Rows from block 1 of the decoder of a small image VQ-VAE, named by matrix and row number. Rows with one number belong to one channel. Each number is 128 + 32 x the weight over its row's rms, rounded and kept within 0 to 255. All counts start at 0. Numbers have three digits each.
After each channel's rows are labels from the 100 images, of 14848, where the channel reaches its highest value: "top examples" is what is common among them. Only what is clearly more common there than usual is listed. The data: small charts drawn from random numbers.
# convs0: first 3x3 conv (decoder.mid.1.convs.0.weight, 192x192x3x3, each kernel summed), inputs 96-191
# convs1: second 3x3 conv (decoder.mid.1.convs.1.weight, 192x192x3x3, transposed, each kernel summed), outputs 96-191

convs0.159:117111114148091075092122177152136184079144116072122204128140127130144115107139177140158175163123122111136078151149162088148127123160151134081100181116152091136167122178145117107123133191093114175120077155158115118151134094114175137098120121095088129142156176164190194183110141057126166138
convs1.159:071141172112167154188110098091060082112110102126135084084086131148088146177131068095149122112162104187135172104069126145078143143131060101095165126134094170160088150105133162139206099138145126089121131132140147156133119093114098097150119160089153134073137092113129114112093118121147158100
top examples: legend; dark theme

convs0.61:108080131113127209148104135165140143127052097097099083167077127050114102184132127084128154126122095140146131118100097125133105167177114168127147050164140152109065095133133145112079137030120101080151155128070188127122077089135090035108151099108157105107123094130108060032117066208104159084
convs1.61:162158088137152158083116133095079142153166195151123085141144137151074131115077145102187137163096156164094117209134147112128141068134091154145150105124189133167094181142062130138136156065146119107142125125182109137137119157119138136127101171202154105131201142107129167227151120071087136134
top examples: pie chart; stacked bars; items: eight

convs0.156:137076153106116136156107152228096116147206114144120102003125129086228125162107152140201154164128181105146138149108099080098108123141163114080125143138098105140078111122129135150139152119109118087193144123129130106209088143120100082070094114191099093071107142135132058158087120066115140134
convs1.156:140134137090128114080118153063118101166072097130114125133131143152117098084116175113118159082110120163072153151195167181136150165113077073139174111141072147101131128139191180092147135041139138144097180101108159111169148077148139140147109135059152154148092144121117143072145098117081110122
top examples: heat grid; dip in the middle

convs0.139:122181127135093121129091135134122121080130118099130085099144127144105102112157136185122165116141128114167140119102112150130157098070185146090127151115134123115129091135142123155084170068066120109082125129063087088156113048149099119151071155103092113115149133136123146086107147097113151108
convs1.139:115037102135136134123119129145055177114089112147138165204153139111135136133132100116139102147081114158054149113125155117148118134132098114098073119105088131169165159103168128122095124118185109137148165044166171130123163168108117159140117143175098177125100066123113173128103076164096056156
top examples: legend; dark theme; items: seven; bar chart

convs0.119:133244135109108099096074121088120083121120125142084084155085124068076144134101153171067090103172106166053103124116122164167101124105089114124099117180136124097111099116157127123104121092129138122120114114086181141134137165117147159110160117115125077111124093112131162023168129083134124091
convs1.119:122185088185092134116118151151200128139077084104128113077114076177107118206125129123104111163135137171148147121126152109073111151154144120187170144131144128141147112173135122087075108133166196067153170142147101114110166052108070094099108106097115131133154173153120152110115144152132144109
top examples: pie chart; ring chart

convs0.188:167136108028129178151138155154109102108133116114177130089186106188132122117124175166155129179130115113107105089122149111144119112068129128153117209212172136149105142080166152105090121138148127190122156149143174109145124134034218129139090079096107142100107055081125058132117151121093035115
convs1.188:134146062138155111094141053111116171148122130111128157125144145104154113107145108128146091148129100124137138136139149132116135119176154147089166123086159075109133106122178100148132102157103103155130067161147050103202118113161125117131139141126125082126094064102151170067173133115105148084
top examples: heat grid

convs0.79:124073150127099108082086130120120099121255135124114038114131125103108081066100121063126086134132143057113141106119099100160119086152160123143132141116087128188109121134086104128143122089135128095109132130137073139207090090100175135147136097120060090181139126128115094189132058132161148163
convs1.79:124108162140089134135108123148108131134023108082160186172122254141110134177164115117109164117140113125110093085100146058121103122150127123125090151130111125181154130150133167129100000097171126133153156146123129133080140121111095142227179116141159094072163103158110125112131177194141111153
top examples: dark theme; one colour; grid lines; radar chart

convs0.37:128156125064117147133076140157134059101169163121136069111073104105128131142159133121170121090148149141089098111096138106111107095119146165113161070081138096098250096127139176146175069105134153100139107038110147110130113146097142121122100156127046039132118113132136124108092092112159126133
convs1.37:100106143167112124171168140122107125175116165108130127141101156080111131118152087104107126153134174167149151120120118145127123134128142134150134108118101054079074198077168145103164127089097186148157188138044056158145130134123126124104123136091144161134119138071160069139127078096062095121
top examples: radar chart; horizontal bar chart

convs0.34:156150070058091095161133128150167125101131124167124121129134126155122130134141132102148161139127112080146110096140110137151140156188132075068150199125108071143109137146179169113073154153119058140137157201149114150115128114080196139127107110139177164094102141114127040147107179143186148101
convs1.34:092094074149134155113143080121125078151137094130141112131123173105215175131195120127121199188181154100130114114048143132126121041135108155100223163132095148149157104152099143116158069161141138117136158112124177091131165121128200102125093092124086092131171062129114135119154116130113104136
top examples: dark theme

convs0.22:084098130125135162143124121135142161071175147127088127184131123130145094051128178060179090122140112091115120143094083230107135072179170105188140052134131129113118118126118112131141093174117133069120115152155130168072091130105118112154062082116091081150139108118121059127136093114123147155
convs1.22:151142138120160097118114131126099129154081126181127150119097144109139178148133058139096148181141150100090160074135166132130114108052066077091147105127120187199124077122128132098112121119101123184158143103134079106137188124132092147151139146144120142131098145169130068143133125200068111177
top examples: stacked bars

convs0.9:142157111088148109102132177115130132089134115127067142083134117135139124091118156135119173148089115175157137061144199140139139110093118067168126115127143133107058069125120066077154147129099133079142080153148162061131153143177000144114126106121131068093148115101154180124213120090155122066
convs1.9:128126157126137142151102163127162151129146183155186186209170113178096195113146138089062050136116118143117084103130036132105087109146127168095166121147060099164151112123104107163071093082158176094107185104186128124116150128100121114148096131103113127143096178106108078110125151102143126177
top examples: radar chart; one colour; grid lines; dark theme

convs0.177:131126104118084165153144106117122107089128064097064116089053126110124091133061082137140076187093133100131097132087117150118136105216133110088122110117085137146079088099113097092118095116116145188151137118116093139100053141152140096106139199128100108088115104124131106122111100079132114129
convs1.177:155121068117094103109156109136106102144155129118163101146118160115125173128136141155066153082147149138129077086149092109036133134103064196149107154191163200173102100180154105125183100185137174082131115101154124134129196045088097149179082078112101091144066123168089111155092196104128153151
top examples: heat grid; legend

convs0.25:161205118103103077079145111151090121077123142093168107121056123096087097140069197164072152150116112160145135117138113145108077095166132058049135122091117118103129181123129166173086154105118095220126109131093143096108144120162115072096133087121078092139140092152105096095074170138126115135
convs1.25:096107130131124123159097110060134113158110110144085061122100125161108086155153135142146154171141210135192106196081124104104113106081131091167174159128141121177092103108076119150112099102093136157148157128137067120108070144108119124143110105162101154140170071074134160157164148159076136092
top examples: dark theme; pie chart

convs0.152:165079130111109090138052135136076134148121105153126110124106102160160170125088144179152096149130148126144144138153120125104067184107106126091090093074167116142136099107112128128116109131169168171114148072140207171139130116194110162156099134131137104108107146118123153174135089155163083134
convs1.152:140175130142162138113197132133133130124129182172173114126150158136108114111136133133084148133120130173087153089160124100088142144115151128114144103138169181085192150102076126185134155110140142128164120109085149071098150084109111117114075134166125153129085154084114165151112123133230150079
top examples: ring chart; items: eight; pie chart

convs0.16:110153120099134198147158092092115138131138123203136155134125114126141110141086121107094163000131098082106105127106173162089089128154083147154143091125119143058120218118161122112097100099184104162117109144085100169083101148137137078154109109118117044121156176127172080122088139115144159094
convs1.16:101122126085150070100138162140078148118102165076137118106092213077122126117144131074160104139181172064114206167137122101078117126140131152123147139111122120104104139087141102117174129115107162125155130121125153105119145195118068139128107115097128153113123102098193113132132089145067052115
top examples: legend

convs0.160:098139168140149170112114118143155117124177129055074120078081103092144101124106096146138129123152164066110097100166134126140136068122162090087172155052123115124084067141136159046125171167105133117157129141064113146159133146185090179120145121138074133137095133092154092093136088089158137114
convs1.160:123141149071063111125199139172089129167126177176103159162148164165184175139137114095111127102121139126101108133131103108118131114101123182165140120137143181193088178152199159169109055208108111135164102155149179113156151050068112115085081113106091106129115125099117115109101127153236081091
top examples: radar chart; dark theme; one colour; items: eight

convs0.142:125134094120119127118140145104137122110130141124103120106128110158135063144085179200108037130125151106101016131139116114141079117148131201106140190137093120094171114111131105099111119119120146117174111123124164214121130094147146138073123151175077104146083113119136144146091114113095148100
convs1.142:124096131140132148087135205151117168157151092147122113085116169131104154173156124127116058116124188086171085128134182087128145088094150124195101123138157162108120161102135141104154151136158131087160140173144113173095105106146118123195134067143098132132018092158154084051115125132085123095
top examples: legend; pie chart; ring chart

convs0.182:134143137023064153100103107130119162129109117174080126148111122107158133135154135147060095155113133179135069100128124110119121113161128096125138106155145131144100168066163144145127122137139119143066156155183096132187124123148053103180163087081064122151127096100163127124126134221080114080
convs1.182:124151144183171178103102122164103059157135102139162099122156155079108141114134109135133084158146064123137159122147105139149121168141096120134151120115122162089150120157073108116099048142151119108111135148176159093116124098121218160141112163112157128098215140066143118092132101188071141100
top examples: stacked bars; bar chart

convs0.141:096174076106114108090136085139076133111130151087122139142110095124169099142079124137090130131122151022118169156098163098118059103097116086061150067056102099114128124141156207090064127110080057118079109090101108137110136170089083108097122134117114115106077095104167133114119167118148131136
convs1.141:150136129095138109168196130114140154127106210163125112120150110175138139069157103147102117094145127106147078133150075160165218100161129122110161096116161118098044151114149171108159147075141141134182177153151161160105123163110110138118108132151118130140090167114110125121108159159147135143
top examples: one colour

convs0.100:149099115100116098086173133117136151085118080098128128112101120089116066093126100071073110104106126120121098128146124155113097165117085113112120125095087181141138149106115154131091138141097108170103118105129143062128140130119068077125091176115084092093140117076116195116108202165086130110
convs1.100:094211186114075109089078104097102137109100085123126139122134173089148164136116082165166218104119119145074151125130117188141162083041147127111106118176136067138154062102137123099091127204128130119087158153084115179117079115097129113116141135136108158151132161147110113141082054094195149100
top examples: ring chart

convs0.113:126073112157122099212112104208093104113161124134092112158085104116128108105111119138218119118151126125096114162080119124026112119146116111154124136084128103132139108114141188094218152158101118092255121166151123138127085140119134128136141150159137107097119125142129113040100207134152137142
convs1.113:140124140136116145099133136077149139156139150104145118103110053163075106115131116124112094141151095133160132057156171173167124192136120151129192166130076100144083133134151128147135137137137123158122149077125107092153131118087146131111119104127165151118067127079148061157156086167072123142
top examples: heat grid

convs0.157:171089094103099106150063090103097139082083124112103120072160097089121119131121208088167080128166082131100090101117113158192132100164114162120092111045103118114129076120138108151070052144142109096146127109128139119127077084137137096124128117152090076098109176157117132193163110127120108145
convs1.157:175142135141163108069219135120077100112157134100138129132153181160131076100080115167072096142135110106117134146177083104067123098109145087167142079109191147152165145120123082105124152160159145152139149165172108143139137187122155119169140129116166191109163128135179137133149156131112122133
top examples: heat grid; items: five; stacked bars

convs0.165:174102108127132117147131131072037116086098096105179140129132130146152181139107114146131119087092131082123082094099132114101142129093133081145137206109187143161128114095187080067087140134158098074115103072187110111105168174136163092137172149132135136099123063057080116125122102111146122182
convs1.165:127140105137120111164141170137074076086131136135101110109126085128205074107143166137053165143115103055134106105118122116194114115174118156114193120142112103115089149145069161160049130142136191172087154177038114135147134094128113127114060116149161176125094122122093128139129122125125178104
top examples: stacked bars; items: six; horizontal bar chart

convs0.129:130084125145129093161134123108118119127078122147121090031081112098155109191136135139255096149168137105107118119135123076123128151077161109094121116141144124138114126137114132139137152200098132141135148134127122100146096118118138102132141132126139096135130088156132085073074096087130156079
convs1.129:117156057165112126122194131093153112138160142122126143155183126153116074173138087124013103118119173187144141154128166075088054224138105133152160181137115100113167161116145113117054152111134134127110109147151123111102095072117168120136140117159121105158112096128116112172173102137101051138
top examples: heat grid; items: eight

convs0.8:128132063071170108121132128128125143070138109101168128134187128173162192129170122165091142169134146122122132113062077138111000160056115173117106126078133018088158114108143140126082126154075161142080175134144181142102119115152148134129143131145146131072093158076143128152121134128118123133
convs1.8:124077099147143151152164154165156100129097104175133141133099133099117101119155125090132177136115099156167078063177117135166121181192187082111181112105172145136152166131132113115173131108096103136164092089135222164084115113138116130070150141130152142204075092145181163142087126121217117091
top examples: dark theme; pie chart; radar chart

convs0.49:182166136143158154124088106089113138096145132081204149144044134084159097103125145039147068207140158169063114100089100154117106069133129046112124077084098146200125127153112212177173130132142130147156094121115102110124124109110142066071104125107082123109119133131127083098095133118123130145
convs1.49:098131103147093158115114117121103128123114159150132140167141111145083136119157079138126098130114140105137142195245126171160116214093203090149117135108113079145125151164130130085150129042132201156114117084142102151161146127130168139122132114172167156107145170154084184170166139138112142154
top examples: dark theme; bar chart; stacked bars; items: seven

convs0.59:095084117118119126120088113055129115096095125111116097183069108099090135211123142083126122091173083132150127159162090185146096140126022111133133066151123122118087092134130119125148084072161112089124131125149201146104070098109096123130115091159148064153133117111121035158115094154115105108
convs1.59:080109146130092131155129143104184144138091073083107080053124069070149194115140096172109177152173142086107140095099169081123073140152177116118105116171122117116129154109166160164071109073123158129070115129082094116135158143117120119144136107147110183147167148166149113125153159139088083132
top examples: stacked bars

convs0.173:107180123107141077178124130173129115135157122039105124080111137097093093083086132149142126108109098159131128131174171135141114132159138095099137137124130128106120064084163128129180202109114135118122100126140072146088117144134106086126156095135071067082117111170129189073190208085156133066
convs1.173:127105096092171163151121158112147159164045121189130165117107037112078132059110124140159052127178106164090184107109134051091071158087168133123090123091185174164132131126102130145132136102095115145086166122086204143072138142126115146065097094132108170128149144064101108132075069197146130092
top examples: falling; lollipop chart